config.toml
decoder_width = 256
decoder_bias = "all"
beta2 = 0.98
final_lr_fraction = 0
Rows from block 6 of the text decoder, named by matrix and row number. Rows with one number belong to one attention dimension. Each number is 128 + 24 x the weight over its row's rms, rounded and kept within 0 to 255. All counts start at 0. Numbers have three digits each. After the name is the row's rms in percent of the matrix's.
# v: attention value (decoder.blocks.6.attn.v.weight, 256x256), inputs 0-127
# proj: attention output (decoder.blocks.6.attn.proj.weight, 256x256, transposed), outputs 0-127
v.195 107:140150104123119129164106115129106144174119109124135141126137130131108104099130088136122111127148140127095152149145112173115107174142165106113089100115126145094136149081082131141105113159113123119100141139140140164097130076058115146129129111121140183102159142113164105120135086124136150117128099138127114158170144129143107110103089107164123078184091155166140148142116118116174124107077
proj.195 117:157105155101128114086131130128148117088148146096110125099142168142169151162139124130107130132071132139156102116106186114134174073109094134111150144144110077138119112176163137089143109113119141124162149120122098086109117159187153119143131129109117082137152111161117147117159170116148079124159164164159122108104101132127152157108134110098115154075178064102123138120134141143094130127123
v.196 082:147152113133138092152102135092113164148137122136153111137145114102159090095127088148109139116168175164098110104186140155152124196175171118118126136121092159151173139113067117120113154135139137107088138121153121102134125139127123153163116099121148127073129128121136135151148155134136118158096121155145162076144113135094081124096124172131133109158186154129084110116120145124150130128133
proj.196 072:128141121136148145124122151153121129123129106094148156110119143120124161151103125139135149151086096068141117087129124148114117127072137150120141129083134104120123102149125086096159105096139150137180108128101110138136128128173192115141128120145160097128154125111115110091133144128159103126145093125140174153105158102138133160101144100093136156108114065118121129184131110143146156101110
v.197 095:117117146112153091136137131135127153101135115126161131127139105121092153066146145130152126136149112118152110091120142151137121075144091147134109147124152111149158084154157132137180092119134119133111089123139126127185118147176141151130157145120108140090136103102150136128098132104103142128126120138110102146122120115104110064119158137152123149117174150113128159124107120152139108126103
proj.197 095:131115141143092140159142102095137122169139119109105117135130116094106140156097132141122114132132182123113112146136093102129092192103135119100118128155085183118110168147151135163108152092161098138142098146161109128122159083065116156105090088134144106142149175111165133126145126160123129115161142130095114108110143124122091176157100126139151114175116167126166121083129077111162134118130
v.198 105:125120142092130115109159111133136132088142133121131108112107140115112173146147151125137142119122122120155116128102158085119124114111073130087155114149141114133131107151199143112194103096139125145139165125080103154114141171174166108119136113148120132168130132131140136126142126129103138155134125126134141129098118134113142136129166153134136155066187121079117106077139139148107159134166
proj.198 116:101149098148131142137110092134120111167121128144110139142104109099123093105114100090119135130182158143124165146126085148147104172160156092151113124152140147151109159087089125179102145155131093123095116125143152145145146086063077146117143108125138129099103151117133096136104104134109151129111127111137142121127118116140102104148112117144114073218080169183178103108127100114166114122105
v.199 099:124117161122145084121127114125130135089132138101123130090140112152145145141132115098146108122122106111154121116137165086145141062109098166152161155142114120163145124174140124082166109128153099136154100122147123126170099144189133140137118133140141075107127127140126134129129190147122132115134165163166156089114104127094139101143132164130130162092184109147142100125131128135106133160153
proj.199 102:103148126154096155141132149107107171139142089124131117137131092107087130117088143124148144134146146103135146171149083119153087188128165097132103128102130155094105148111123123137108124148129126124097099145121159168110156079110100139126151112137132141154097162079162127146116094155126129160141072121086100104160156119144097133132105109111150086187102190129133141127149090135174136122142
v.200 119:121138090132141160125091151130154120163097104133128142150139128138114100124114110121143131113147157140077156123133102162120136153146187105144076110128139165104101165075074131152087131144084115105121135135162136138109130108071115119105128110106121112121135155111153099095120096116156113084140110109123145107136146123135135091133123071121114111175064136148137126148126114127162102129098
proj.200 123:165126155117116117101136138138126127091140156126146110109126140134138149154179117149087110142085094145152106115119174139098137089097093143105147134114102079133168116147137129086163121114113145125155137122122111096122094173149136117120096150102124120125160066141118143155150153139145119117152129142143144139119118149098122174128150145145139157065175106092082135104165161150101135138153
v.201 117:125103152139108132094134106124140093119147162092115114091094139117119141188124164125155145125102137114158119155082120088155141136073131137127163119154159138122102150168178109093151133106104122147191157127094103124091121103147168120119112127151133102174091121143106149156140133160122140146159119095154140118103126128105157166171129113058137152102137109100138102116135151164102141129179
proj.201 118:112151102152159129124107105118102123141098144158153141171147101129136122101151096079106125139159100143083176127155129151128137141208154115152112127123144102168151102090116130137120145177119150126086137106131152141153109137118086116123168122102135148113116160133123108122085098109107152122096131084132127138136131148157127064104156160172125066159116166161118126140091152086150125130093
v.202 074:142153132113099140192097124102100108095135095175117163141140143118122116139137126160122126130152145137143120129127117112113098141109117100113085098145107128133114104139161173115139070133150166159138174156106111117128126111096137074156120154134121144106106149106164141167063077125103122129088102082103115175141126160155096155159096114124078121157144116084103116137159111137124101113104
proj.202 067:135116118098162135111111097105172094122152125132091115103076134120180133127080098098108142098119083170113171123091129132118160111136138140132140178136161164161154121121117139160109135115150132125133107147109090135109166138101172094094141115125085119102165115129121097114172157144152138135120134108157152113129107138102110144104140125129170102114171114103160116136148167112155135123140
v.203 105:133112157144120136110126136120113124104145136101122106081093153124145151210134145162124140148089177120146124133099081128153098153089123124122153118126123150100095178133151136125095161108110151109140140129119093127088117087125130122114118120132148099157103110124078130187151113155134150110151136104123141104120111143121132194187120112080127138115128114111138094137163137126120152135184
proj.203 111:135145113113181121094127121127123119114123126136127130163145102152133119078134129100118156126165069123117129105154159136114184122189143145141125132111159089160166089149133122120133114169095155117109152086109135116128096177175128115104172146130123144107148130155136134098096110097124148104115144094145111139163170143154131064095131157141120099121147126124111131151107149115149103139105
v.204 095:114114135134137108116134129130153143099146176099150083130113116104117176112127141126135125122117090131155120152141177082151156126088069128129131119124137116129136098168165116110152099128126098156141168142104135123141131177152133112115155144154109133182126112141116145126122118115090140140108121102106147143121156139123121146132128146105145146105187132074134093089132129139081133147174
proj.204 097:141144102150139144158112099121108110126128113119095135122119129087094106150127119113141124139149167139132134147094097141142106178156174112165111157130115150144126143107093115170102115151120129120109091116145146174140146091079086163136108118128162143115138166119155103114092071131107119148100152131110104130113138118105143110158098112135124087210086176180184107133127142124152095107084
v.205 103:099127165130122091098149136139098102104156170085113104086129115141124173170118149139144111096133127132137122124111136091165139119055101142134162138127175141138125141169151121121152140130128093118147129123101111109093109122190177139098143115138120116191110139147115152151151176144129158117132141123123113147109130141086122148163150175070137126098180112098105114074147155136116135123198
proj.205 100:124159079127154155163141089126110145159098119139151112173125079095099103100138100083116147130165119107105140114154103150134119144165139132134098152147137154152124107070119109169106127142108142125071152119119143159129127104085117135140163113131127152115115147121127096128093095129094161148121123103107127127160131140151101061149130103138133083181121189172158125138099107093167118120089